config = dict(
    model='image embedding model',
    dataset='drawn branching plants',
    train_examples=145000,
    image_size=64,
    crop_scale_min=0.8,
    horizontal_flip=False,
    translate=0.06,
    cutout=0.25,
    targets=['branching'],
    num_classes=2,
    embedding_dim=64,
    arch='convnext',
    isotropic=False,
    norm='layernorm',
    activation='gelu',
    mlp_ratio=4,
    inner_norm=True,
    drop_path=0.1,
    patch_size=[4, 4],
    conv_stem=False,
    depths=[2, 3, 3],
    widths=[64, 128, 256],
    kernel_size=7,
    am_softmax_margin=0.3,
    am_softmax_scale=16,
    init='torch_default',
    residual_init='none',
    optimizer='soap',
    beta2=0.99,
    lr=0.002,
    beta1=0.9,
    shampoo_beta=0.99,
    eps=1e-08,
    precondition_frequency=16,
    max_precond_dim=1024,
    one_sided=True,
    adamw_lr_other_params=0.0011,
    grad_clip=1.0,
    steps=18800,
    batch_size=256,
    epochs=33.2,
    lr_schedule='cosine_restarts',
    final_lr_fraction=0,
    warmup_steps=3760,
    weight_decay=0.05,
    adamw_weight_decay_other_params=0.01,
)
Rows from block 5 of a small image embedding model, named by matrix and row number. Rows with one number belong to one neuron. Each number is 128 + 32 x the weight over its row's rms, rounded and kept within 0 to 255. All counts start at 0.
Before each neuron's rows are labels from the 100 images, of 14848, where the neuron reaches its highest value: "patch colour" is the nearest of a few named colours to the mean colour under the peak. Only what is clearly more common there than usual is listed. The data: drawn branching plants. In brackets: how many of the 100.
# fc1: MLP up (model.blocks.5.mlp.fc1.weight, 1024x256), inputs 64-127
# fc2: MLP down (model.blocks.5.mlp.fc2.weight, 256x1024, transposed), outputs 64-127

patch colour: cyan (41)
fc1.659 [127 165 129 162 151 125 177 117  60 154  98 159  83 109 116  78 121 104 119  86  43 140 138 146 128 139 166  80  32 121 124 126 114 130 152  74  92 198 134 100  76 139 142 153 172 135 156 141 127 127 176 166 157 129 136  89  59 179 142 157  66 144  65 102]
fc2.659 [ 85 148 155 137 171 156 172 129 157 151 120 175 113 172 155  89  74 153 142 144 135  96 120  89 124  61 111  92 109 121  98  99 139 112  95 190 162 106  67 140 227 162 144 145 105 136 135 129 137 139 117 131 137  53 130 124 110 113 122 136  96 133 171 115]

patch colour: white (32)
fc1.30 [ 84 122 151 138  72 175 139 101 117 130  70 179 143  96  92 122  81 120  90  42 122 104  63 109 129 113  79 124 208  80  55  79 149 148 131 131 144 110 141 127  80 146  66 120 102 141 131 128 208 149 103 138 134 106 161 102 122 100 128 131  95 188  63 106]
fc2.30 [106 122 131 137 141 156  52 109 108 111 114 109 123 158 136 178 106 101 129 106 170 146  96  67 120 171 122 124 117 197 140 196 106  62 134 157 122  98 159 192 180  96 102 142  99 160 141 122  83 192  87 117 163  97 128 138 104 132 130 182 113 202 117  99]

patch colour: grey (80)
fc1.250 [133 107  79  68 166 127 159 111  45 134  73 138 105  91 116  88 132  91 146  81 160 152 148 125  93 138 133 164 113 115 120 152 129 109 110  92 112  84 187  99 127 139 118 182 147 100 115 162 102 255 113 147 144 144 147 143 119 128  98 166  88 158 121 131]
fc2.250 [ 44 123  87 107 116 122 124  85 168 153 170 154 145 166 111  93  92 117  68 114 182 131 146 102 132 128 126 161 106 183 176 162 167 103 152 114 131 128  77  84 138 123 136 128 169 154 111  51 100 107 143 166 178 138 123 127 153 100 106 180 185 179 119  87]

patch colour: cyan (32)
fc1.763 [119 126 104  70 131 116  99 117 127 139 105 113 193 152 153 112 115 124 144 163  66  99 112 140  88 123 115 126 171 109 154 125 127 126 164 179  48  76  73 161 160  54 154 140 111 129  97 162 127 151 137 126 178 140 152 204 121 142 182 140 165 110  88 150]
fc2.763 [151 139 136 116 109 121  85 142 160 167  83 154 132 151  89 117 161 132 162  96 118 117  86 161 112  52  50 132 115 134 119 102 100 104 139  79 125 129 105  75 164 123 157 169 118 118 153  64  96 104 151  84 127  66 105 104 150  97 136 170 101 180  62 137]

patch colour: pink (37)
fc1.133 [113 117 169 149 110 117 175  99 153 138  80 149  60 152 102 135 170 108 105 168 137 176 230 157 113 108 135 152 132 124 136 166 133 134 140 139 135  96  54 109 108 127  33 129 183  62  86 165 128 158 158 135 128 111 116 141 129 184 128 102 148  89 108 149]
fc2.133 [114 168 156 172  70 136 151 108  84 107 135 147 134  98  64 167 111 120 131  91 138 103 109 122 178  84  88  97 126 153 117 137 113 145 108 118 117 147 139 106  60 116  83 122 166  43 152 148 129 169 144 106 157 171  64 145 162 112 130 118  81 109  96 132]

patch colour: cyan (33); white (28)
fc1.650 [140 146 130  62  98 117 150  75 159  84 106  77 151 157 137 137 119 170  89 131  69 138 178 113 117 143 135 135 124 128 149  98 112 216 182  86 110  99 118  93 164  84 160 115 175  68 117 128 102 122  63  46 173 104 147 146  97 156 159 137 208 123  60 136]
fc2.650 [172 147 132 135  91  48 113  92 141 137  97 187 152 119 108 175 136 150 121 120  94 102  97  90 131  52 108 105  80  74 142 122 110 144 143 137 102 117 175  80 107 101 119 200 116  88 132  94  91 125 103 117  78 101 130  65 136 123 117 104 128  94  68 156]

patch colour: white (46)
fc1.48 [143 134 121 118 155 116 138 137 121  96 156 135  96 110 118 145 144 154 182 103  99 102 127 191 167 126 108 163 168 154 133 173 136  55 116 144  97 180 152 124 153 113 121  49 121 115 133 126 190 195 131 127  91 131  94 142 138 117 205  92 116 108 166 131]
fc2.48 [130 177 134 136 201 140  88 153 166 112 110  76 104  86 157 108 177 114 186 137 139 136 110 135  98 161 139 152 116 132 130  83 110 146  94 105 134 159 158  95 134 106 172 171 146 137 153 109 146 158 112 158  72 157 172  86 104 185  56 149  99 133 113 147]

patch colour: brown (59)
fc1.192 [106 124 153 119 127  91 100  92 159 147 137 109  84 140 124  87 117 104 112  71 163 157 162 117  71  86  98 170 100 110 144 130 170 175 133 112  98 128 172 106 166 117 139 179 144 116 162 165 127 113 167 112 104 101 116 136  98  83 130 111 119 141 119 118]
fc2.192 [130 103  92 127 120 128 166 128 139 146 129 125 185  98 149 105 137 123 110 162 157 156 185 135 131 158 110 152 102 155 127 123 142 130 205 123 146 161 140 121  53 103 123 185 107 192 113  95  59  96 127 127 105 163 111 114 163 129 174 166 142 158 170 150]

patch colour: pink (32)
fc1.689 [ 73 105 107 126 167  78 101 120 123 150 120 128 112 131 103 109 136 106 124 154  97  98  63  60 154 123 159  40 122 148  88 172 122 161 139 123 113 174 125  96 170 139 143 102 150 174  76 149  94  52 160 136 146  97 147 116 152 137 167 104 151 145 136 116]
fc2.689 [105 131 162 122  75 144  91 103 113 136 101 125 103 142 136 142 156  66 121 116 156 154  58 127 142 109 128 142 166 130 108 164 119 138 175 184 132 121  97 106 213  93 119  74  92 100 155  92 105  92 107 151 142  76 111 110 119 121 143  84 189 160  75 151]

patch colour: white (26)
fc1.451 [196 117 149 158 111 135  94 147  76 166  81 122  99 166 105 126 109 124 173 126 140 166  72 109  89 121  98 153 159 168  72  88 126 112 156 116 143  65 113 141  89 150 152 120 151 110 189 166 145 130 130  76 155 103  94 149 123 145 160 117  80 171 109 115]
fc2.451 [112 123  89  83 167 150  87 127 188 151  88 170  95 159 126 142 138 130  61 129 126 101 165 145  68 167 102 137 133 111 153 134 103  79 129 152 118 183 139 140 147  96 187 124 139 185 128  99 154 142 101  68  99 138 160 148 137  87 145 113 113 144 132  87]

patch colour: white (51)
fc1.205 [135 194 105 179 194 136 111 139 135 177 197  83 100  91 108 127 111 147 181 106  92 116 121 189 129 136 148  98 145 178 143 172 125 135 116 163  88 102  91 121 102 132 150 113 152 176 133 145 190 147 184 155 117 132 134 135 112  98 129 103  86 146  89 156]
fc2.205 [157 128 109 126 145 136 106 154 149  73  97 148  94 138 103  90  99 153 120 152 141  87 204  85 164 108 174 134 157 108 139 147 127 109 106 120 166 178 118 145 101 163 150 195 182 175  92 112 165 183 166 157  85 137 214 129 186 151 130 105 152  85 117 125]

patch colour: brown (47)
fc1.143 [ 66 165 146  94 153 117 121  99  30 148 102 113 147 102 166 130 153  73 120 156 131 151  78  98 142  92  89 172 151 144  91 153 148  78 142  92  73 145 181 147 139  74 108 142 107 129  89 132 118 114  72 154 146 132 150 107 155 114  99 167 103 148 151  91]
fc2.143 [ 44 126 123 138  61 129  97 147 110 121  83  90 125 104 102 130 143 100 109 146 193 119 186 135  75 183  88 127 139 127 147 187 183  92 186 115 130 145 154 152 193 115 127  72  95 177 123 148 106 124 130 198 143  88 136  91  98  68 120 208 118 135  70 156]

patch colour: pink (33)
fc1.332 [119 118 158 153  82 174 170 107 135  82 137 162 156 105 136 121 115 150 136 142 106  83 154 211 108 112 152 116 119 163 146 104 109 103 152 139 149 177 152 107  96 163 138  69 115  91 102 149  92 181 117 151 122 139 140 124 159 117 239 152 125 123 126 143]
fc2.332 [123 150  97 168 173  57 130 132 177 124 158  96 133 100 101 106 141 164 176  86  86 161  42 151 109  95 149 120 117 113  90  99 152  80 113 106 123  74 178 128 113 144 166  30 114 109 167 149 185 145 190 103 137 117 114 141 116 136 113 168  95  68 137 101]

patch colour: pink (34); white (29)
fc1.24 [ 68 131 166 132 163 132 148 148 141 140 136  94 177  35 158 185 108 109  88  94 124 129 159 120 125 203  70 141 114  93  84 128 106 121 126 161 163 136  58 132 134 116 164 120 101 140 190 128 216 170 142 104 125 136 131 180 115  73 167 173  59 153 171 116]
fc2.24 [145 157 142 130 173  91 129 126 146 118 124 128 107 157 128  90 105 196 152 136 128 152 128 210 135 160 161 128 173 126 187  98 112 107 157 107  87  70 104 110 136  97 150 107  98 153 149 115 116 123 168 111  87 130 125 136  86 154  84 164  92 107 126 153]

patch colour: brown (42)
fc1.488 [153 152 131 156 195 103 179 142  61 103 154 140 165 170 122  97 167 149 115 100 134 102 147 105 106 125 108 164 115 138 135 140  84  67 115 138 117 112 126 158 189 147 123 129 126 157 143  85 134  65  87 183 139 166 156  91 144 113  38 124 116 138 147 110]
fc2.488 [120  78 129 128 133 152 108 149 138 185 160 140 142 116 151 122  89  61 119 149  77 183 129 108 109 147 102 111 135  92 144  56 166 128  83 189 125 165 152 174 136 138  73 102 132 144 123 139 135 156 130 204 142 126 106 118 150 125 156 156 148 161 153 109]

patch colour: pink (31); white (29)
fc1.606 [ 81 101 166 154 147 103 108  79 165  92  92 136 115 132 116 133 121 126 157 155 131 141 100 216 146 126  53 114 170 161 105 169  99 109 145 114  44 118 100 153 128 104  73 118  97 101 101  96 183 161 119 113 134 115  78 142 155  79 217 146 120 168 144 133]
fc2.606 [119 167 129  87 151 135 105 120 178  89 120 140  99 117 127 126 206 112 159 166 225 156 128 129 155 200 154 162 107 142 146 128 119 134 167  99 124 190 152  84 170 128 202 105 144 156 131 106 189 152 115 120 106 126 149 101 131  59  88  86 111 145 130 182]

patch colour: grey (67)
fc1.680 [151 132 147  91 175 131 149 102 125 130 108 129 123 167 155 139 156 144 131  99  95 102 164 150 160 147  68 147 145 116 199 140 139 133 104 162 170 191 126 116 141 137  85  81  94 141  96 154 153 126 112 126 142 141 176  51 115  37  92 120  91 138 162 146]
fc2.680 [212 130 143 154 117 124  59 115  66  71 112 118 126 187 135 118 160 109  84 197 167  80 117  98 158 150 128 149 166 172 143 101 123 133 177 136 106 200 160 125  99 104 128 122 140 127 128 156 108 115  79 143  94 166 106 140 122 139 144 170 115 122 183 130]

patch colour: white (29)
fc1.231 [130 132 136 106 147 125 143 120 148 150 119 142  59 137  95 135 115 141 119  48 217 138  90 131 123 131 144 147 167  83 119 116 122 103  68 113 125 141 157 131 125 168 153 146 122 141 157  84  76 134 128 156 125  78  69 153 155 133  98 130  82 144 127 115]
fc2.231 [199 138 154 154 125 121 170 121 121 106 181 137 105  92 193 160 164 123 138 167  96 119 107 166 132 155 124 135 186 112 177 168 160 157 126  74 104 185  61 157 200 101 137 162 135 171 137 155 169  93  40 127 134 103 165 136 105 102 139 118 121 151 102 107]

patch colour: brown (45)
fc1.271 [ 72 117 126 125 131 116  81 115 102  99 133 139  73  52 109 123 147 132 110  83 170 196  70 134 122 117 112 156 159 133 114 128 154 144 129 124 137 155 166 141 143 114 147 142  97  75 140 118 164 144 146 138 159 111 135 155 132  55 126 140  63 153 108 109]
fc2.271 [112 169 137 133 119 108 124 187 154 157 167 103 179 149 103 107 163 111 137 178 179 144  75 123  78 236 115 170 103 113 154 177 138 129 167 134 160 140 173 110 152 121 180 117 157 175 158 160 165 115 120 124  88  81 116 120 120 106 160 153 141 160 175 158]

patch colour: pink (31)
fc1.218 [136 102 128 156 106 125 134 143 157 168 162 137 129  99 130 130 130 110 131 115 102 133 184 126 127  61 209 201 172 124 121 168 121 140 153 144  71  89 133 164 134 140 111 123 131  85 113  82 165  70 144 162 131 119 103 115 105 122 183 122 134 137 100 140]
fc2.218 [135  78 111 140 126  65 131 227 161 142 164 123  57  78 154 134 129 132 134 183 126 116 162 149 180 128 131  98 113 104  77  49 119 130  92 147 109  84 123 116 122 164 126 152 104  84 124 171 135 136 135 100  88 165 158 136  90 126  85 141 122 120 158 137]

patch colour: pink (33); white (25)
fc1.648 [134  96 116 117 128  82  93 173 130 143 137 133 190 181 121 124 164  93  85 124  89 110  85  91 158 122 132 139 122 167  87  69 174 132 107 123 161 165  97 121 209 142 107  91 114 122 127 122 180 120 108 164 132  95 149 137 128 122 110 120 141 162 105 115]
fc2.648 [187 133 134 129  87 120 132 119  51 109 103 111  81 107 139 116 110  83 124  87 137  71 112 117 141 122 138 158 168 158 106 207  95 125  86 215 134 112  86 182 149 123  87  67 142 122 114 141 102 182 116  89 195 144 100 104 100 166 153 131 140 166  87 148]

patch colour: white (46)
fc1.477 [102  81 119 100 160 160  47 106 113  99 152 109 165 178  63 125 128 101 102 151  98 105 105  96 109 145 127 149 149  66  52  76 162 119 150 164 115 177 104 119 153  93  88 124 104 182  87 141 165  98 160 139 131  78 144 153 142 146 138 133 122 125  69 146]
fc2.477 [104 131 171 153  94 153  41 106 104  93 120 138  82  92  99 115 181  99 122  93 204 137  99 100 132 166 109 181 152 157  73 223  35 109 145 146 106 133 112 150 156 127  87  90 125 103 118 104  99 110  78 137 149  99  96 153  72 109 150 125 153 176 120 148]

patch colour: white (33)
fc1.12 [122 115 111 151 143 108 110  99 140  87 113 130 178 121 132  95  64 157 134 105 122 107  83 218 162  89 108 122 157 121 133 128  85 111 151 129  91 141 142 149 112 123 128 110  94 129  95 124 255 102 127 131 155 146 121 120 189  85 213 173 147 159 121  91]
fc2.12 [124 109 121  74 140  92 127 112 184 142 112  87  90  54 118  79 184 133 192 147 129 130 146 157 169 167 167 147  67 138  98 163 134 143 153 111 117 150 149 115 195 161 196 138 124 157 121 174 175 150 159 140  88 149 195  77 137  91  96 155 122 144 167 157]

patch colour: pink (39); white (30)
fc1.744 [190 158 116 118 122 138 114 124 117 130 135 153 139 122  78 165 144 174 115 106 160  76 139  98 151 117 162 117 141 134 107 142 112 148 166  97  76 143  76 106  82 147 107 102 158 105  82 138 139  85 109 138  97 138 129  64 153 153 103 107 129  97 125 134]
fc2.744 [196 140  96 214 129 102 128 157 110 133 116 135 143  67 180 133 104 102 146 127  90 151 135 114 150 104 115 104 119 105  53  46 119 131  76 131 138 109 130  85 114 139  90 139  98 116 140 121 141 150 169 174  64 113 160  91 130 113 108 157 140 129 115 150]

patch colour: white (27)
fc1.423 [128 101 145 154 119 143  96 159 117 142 116 156 177 139 161 102 152 156 107 147 177 123 123 154  93 129 107 102 129 185 169  85 130 146  94 120 171 180 148 163  95 174 152 128 131  55 202 109  81 171  95  97 183  97 161 104 149 111 193 125 168 105 121 122]
fc2.423 [153 156 118 118 124  89 127 155 201 158 148 126 124 210 148  89 145 156 169  95  89 110 126 163 131  73 113  76 139 156 172 103 147 112 168 148 134 117 134 113 130 107 121 133 124 126 140 125  74 116 123 128 116 100 167 123 113 142  82 139  83 109 186 129]

patch colour: pink (34); white (26)
fc1.637 [ 85 141 126 163  69 149  95 150 120 111 141 129 146 116 154  97 122 150  91 146 149 112 119 109 155  83 164 154 122  87 119  64 111  51 162 150 123  97 150 105  97 200 165  72 108 134  84 115 171  76 142 130 144  71 100 156 139 101 143 126 174 129 137  93]
fc2.637 [118 125  95 163 132 148 151 144  85 117 138 119  86 118 134  87 145 118 104  97 139 134 128 169  91 118 106 112 127 148 222 187  98 146 124 147 132  54  77 197 128 138 111  97 187 119 132 132 159 156 102 118 134 104  97 120 124 119 135 163 122 102 158 119]

patch colour: white (31)
fc1.333 [122 147 162 203 138 155 107 156 110 140 121 109 146 208  91 123  84  98 107 181 152 118 102 188 136 157 134 126 166 134 100 123  90 103 135 174  90 160 160 125 142 132 136 107 134 100 160  80 178 134 147 154 139 175  79 163 163  83 160 122 128 146 126 106]
fc2.333 [165 168 135  93 161 170 135 131 129 149 132 195 108 150 139  71 131 107  86 137 141 150 134 115 153 141 172 150 137 132 159  92 104  98 132 146 185 163 128  95 104 137 175  86 192 118  95 102 196 127 112 138 116 150 108 177 157 134 122 122  82 127 136  87]

patch colour: brown (50)
fc1.130 [ 89 125 153 230 131 167 137 160 116 157 116 103 129  94 136 117 142 143  97 130  90 134 109  68 133 106 223 121 105 126  71  67 105 118 136  85 158 109 107 125  93 182 108  45 163 125 144 172 156 116 134 157 131 170 109 134 102 113  69 142 109 184  45 124]
fc2.130 [ 74  73 110 110 155 146 142 132 138 183 108 163 124 111 151 123 111 117 151 128 105 184 136  96 115 141 154 108 110 118 107  90 148 145 104 170  53 140 155 160  94 138  70 117 167 149 141 108 133 177 153 140 104 130 155 143 129 117 111 130 129 150 116 125]

patch colour: brown (42)
fc1.202 [143  77 134  75 173 128 119  96 114 126  60 155 158 143 127 119 113  78 125 161 135 125 114 119 147 105  64 130 121  79  66 135  76 113  97 143  66 121 181 114 135 131 104 141 150 174 103 125  47 175 110 138 188 126 155  73 145 164 106 145 107 136 128  97]
fc2.202 [108  92 142 162 117 176  90 111 127 202 134 147 141 199 125 126 175 117  67  89 146 176 182 151  81 137 109 142  87 138 158  83 151 100 161 137 159 154 108 126 117 139 108 120 164 170  76 119 104 115 158 188 151 139 107 117 173 105 100 158 129 155 128  63]

patch colour: brown (48)
fc1.408 [ 83 122 141 121 123 122 109 155 129 136 148 147 108 149 140 160 162 144 135  59 160 156 127 140  95  58 141 181 131  96 145  98 148 132 112  84 137 159 187 129 158 163 189 131 145  23 109 133  96 135 201  91 100 122 124 161  98 118  85 131 139 170 193 164]
fc2.408 [146  87 155 137 144 120 133 108 149 124 128 149 161 131 108  90 174 113 117 176 120 111 195 100 126 199  68 171 117  83 174 146 106 103 208  76 127 151  84 126 123 124 158 112 111 176 105 129 120  71  72 143 151  86 121 125 126 101 172 132 113 135 151 108]

patch colour: pink (38)
fc1.596 [160  84 123 131 163  85 105 142 116 133 105 111  80 105 105 163  78 138  78 184 137  83 173 114 144 125  79 142 163 136 135 157 114 125 113 160 159 106 138 159 103 146 129 151 107 109 112 197 161 129 113  68 141 124 176 172 134 104 106 157 119  90 167 166]
fc2.596 [228 121 151 116  86  57  70 138 137 128 103  98 155 176 126 163  74 154 122 131 117  78 162 108 137  86 139 126 152 162 128 145  98  91 109 129 134 131  84 142  99 166 128 140 207 116 105 132 117  99 111  37 120 111 120 134 153 144  63  98  69 122 178 161]

patch colour: white (34)
fc1.518 [102 137 110 155 182 154  73 172  86 166 117 146 161 100  67 108 111 138 134 157 139  99 101  82  71 119 133 128 135 116  48  79 142 133 140 123  87 102  82  90 130 106 149 166 158 143 136 179 145  87 196 132 119  79 117 161 144 106  86 138 135 122  60 136]
fc2.518 [ 62 128 111 119 132 191 123 149 112 113 139 127 118 129  59 106 153 105 138  83 163 106 128 126 140 151  91 110 121 131 125 220  76  63 107 169 148 151 134 186 131 142 179 101 146 143 164 108  94 123 130 106  92 103 118 100 166 148 155 124 134 169 103  45]

patch colour: pink (31)
fc1.746 [167 143  92 232  84 143 178 133 106 173 112 120  96 117 129 153 153 100 178  99 103  51 102 118 191  60 152 166 166 179 105 192 108 128 169 123  76 152 122 114 153 172 134 142 108 168  50 144  82 104 125 190 143 124 102  73 147 143 135  85 109  86 193 121]
fc2.746 [119 108  84 174  92 161 181 146 129 117 130 141  86 108 162  94 153 115 101 135 130 141 154 171  86  87  97 122 134 197 112 107 139 120  82  92 117  81 107 139 155 149 165 130 125 127 120 153 170 150 175 115 135 158 148 164  85 123 148 157 137 173 181 107]

patch colour: white (32)
fc1.214 [194 136 181 170 124 120 133 126 129 113  83 144 105 235 172 103 130 147 133 136 130 118 167 178 171  90 139 159 134 122  96 138 160 123  85 101 143 136 152 123 115  99  89 115 155  85  85 122  88 197 172 129  84 147  63 105 156 103 155 106 110 151  81 130]
fc2.214 [113 128 122 121 168 170 126 110 161  76 140 157 119 117 163 173 143  98 102 126 183 188 159  40 112 133 149 159 130  97 123 123  82 120 146  77 118 118 178 118 123 160 108  77 179 113 130 127 154 181 124  92 101 127 115 140 169  88 109 112 174 111 140 150]

patch colour: grey (71)
fc1.376 [104  98 124 152 159 112  80 199 142 125 126 130 122 147 128 102 147 123  98 114 123 135 115  86 203  98 148 107  94 171 170 126 130 108 103 126 131 195 118 119 185 132 154 101 107 183 121 121 123  96 109 136  95 158 161 122 132 108 109  96 102 153 166 149]
fc2.376 [155 125 166 152  90 149 160 102 103 111  79  85  97 130 124 146 115 101 106 130 132  58  75 110 159  98 159 126 166 146 107 180 186 108 173 190 150  87 133 142 180 139 139 123 100 111 167 147 154 209 122 118 126 154 102  98 129  79 162 132 169 125 118 157]

patch colour: grey (79)
fc1.629 [ 68  93 162 155 132 114  89 192 180 168 154 119 131 133 155 135 132 112 119 154 141 148 108  66 138 104 108 122 120 187 146 140 157 169 113 131 126 157  98 153 181 163 153 133 122 140  90  96 163 126  86 105  98 158  96 132 131 107 159  90 111 161 158 150]
fc2.629 [117 131 139 100 146 144 159  95 159 123 120 102  79 125 131 149  81 120 109 140 119 118  88 106 119  72 176 102 129 181 118 102 128 136 116 178 165  77 146 117 160 127 206  68 105 102 122 126 147 149 117 107 157 139 144 162 142 107  89  82 129  89  53 120]

patch colour: brown (42)
fc1.604 [205 142 146 118 160 119 112  98 124  68 113 133 137  90 115 169 119 125  80 111  67 129 105  63 128  67 133 169 153 173  46  72 188 138 136  95 109 138 135 148 116 110  91  92 115 175 141 134 121 179  65 120 150 109 115 104 110 122 109 153  83 104 116 135]
fc2.604 [159 107 162 100 148 203  54 132  98 101 144 132 176 110 192 147 127  96  73 125 129 100  68  35 109 156 167 149 134 161 176  86  92  72 167  97 122 130 173 112  93  96  85  95  92 110 109 124  90 145  91 157 122 126 106 154 113 113 138 145 149 146 150 118]

patch colour: grey (67)
fc1.452 [ 75  83 140 155 173 118  89 156 141 138 121 103 117 143 145 137 122 119 153 106 185 110 102 100 130 156 121 170 145  97 218 175 107  89 103 114 138 155 173 123 164 153 160 112 110 163 116  82  87 130  82  69 118 171 100 124 148 126 143 108 154 117 112 149]
fc2.452 [ 20 133 151 152 128 136  82 127 103 132 134  61 105  91 159 218 155 149 104 124 132 119 146 140 170 119 128 125 176 105  76 101 128 111 132 199 153  52 133 110 110 100 131 142 128  62 110 119 148 138 163  94 136 147 175 157 132 146 144 156 144  73  83 132]

patch colour: white (33)
fc1.239 [164 115 154  88 191 101 132 112 133 160 107 110 189 137 190 113 102  85 113 129  58  94  53 180 105 113 118  58 141  96 120  86  85 145 107 181  88  56 115 154 161  73 114 168  84 145  99 116 163  50 131  60 111 134  97 150 108 120 105 114 146 152 107 103]
fc2.239 [130 108 108  95 136 116 110 145 147 163  76 135 102  78 121 150 129 107 134 128 174  97 177 137 121 111  70 164  80 128 125 105 102  72  85 147 130 143 164 119  99 137 140 100 109 155 116 145 155 125 140 109 130 152  96 140 140 114 144 112 161 158 103 182]

patch colour: white (31)
fc1.750 [117 140 132 142  95 168 115 128 182  99  89 135 225 110 121 126  92 149 130 129 142 122 147 233 123 193 113  72 157 100 111 144 103 116  81 171 122 131 157 112  85 125 114 136 135 153  75 125 103 225 111 185  98 115 114 108 159 101 240 155  95 130 113 114]
fc2.750 [141  93 109 133 197 114 110 101 181 132 146  90 102 150 151 132 137 137 114 133 173 168  94 105 136 147 185 104  97 145 151  70 118 134 140  22 155  84 146  95 129 122 176  96 110 127 130  93 124  82 150 118 119 141  96 105 118 164 154 135 111  83  69 159]

patch colour: white (31)
fc1.357 [101 139 118 189 162 136 118 157 112 172 181 128 115 173 114  66  66 166 102 155 138 156 131 119 132 130 218 166 122 111  98 120  91 139 152 143 104 171 138 115 106 141 127 120 151 178 133 113 156  70 202 172 145 189  60 139 112 105 194 155 112 128  58 149]
fc2.357 [110  86 110 121 132 182 118 124 139 138 124 163 133 104 162  71 107 108 103 150 126 172 135  87 125  68 139 141 113 118 127  82 138 136  86 138 128 176 124 128 151 147 118 147 145 126 160 126 103 124 149 215  87 123 122 109 171 132 180  43 166 144 159  78]

patch colour: cyan (43)
fc1.670 [130 111 115  82 123 147 122 146 106 148  54 153 127 107 154 157 114 155 109 177 172 169 195  90 110 116  74 149  98 167 168 108 121 118 135  86 144 167 117 144  79  94 146 153 147 118 143 104 122 162  86  96 143 110 181 125 131  55 116 119 100 115 192 115]
fc2.670 [168 127 138 108 134  90 103 114 190 113 131 111 148 206 155 131 122 166 125 186 109 114 149 132 130 115 147  92 137 192  76 117 103 100 168  89 116 147 102 100  80 145  96 176 110  86 100 137 103 140 150 126 105 154 126  99 110  98  51 107 116 149 201 131]

patch colour: grey (70)
fc1.617 [ 26 101 123 165 151 116  77 165 120 134 150 115 144  87  97 128  96 129  97 166 152 138  92 107 169 111 140  92 145 159  87 136 118 125 137 140 173 188  89 103 143 178 152 172  86 164  64 142 120  88 169  93 103  90 147 151 161 125 180 119 126 111 131 135]
fc2.617 [113 123 116 132  97 128 127 134 191 170 113 124  69 157 107 164 126 106  93 119 157 155 101 122 146 129 150 123 122 122 128 132 123 172 107 148 121 117 132  93 212  93 141  97  68 147 149 162 161  97 129 197 120  97 114 110 122  89  97  98 136 104  99 147]

patch colour: grey (78)
fc1.132 [134 146 132 177 172 170 139 138 151 115 181 119 102 166 159 157 141 151 131 124 133 117 157 117 145 140 171  90  90 176 174 113 171 140 140 122 203 175 152 127  99 159 116 108  99 141 118  28 109 118  81 119 112 139 107 156 116  95 160 111 112 165 170 169]
fc2.132 [103  88 128 141 153 102 128 112  96 116 122  73 136 164  93 128 127 112 102 104 132 102 119 113 135 117 171  66 152  31 123 127 145 126 139 167 117 103 169 160 144 142 194 105 139 118 120 127 139 115 135 131 148 157 139 180 146 122  92 104 121 114 138 128]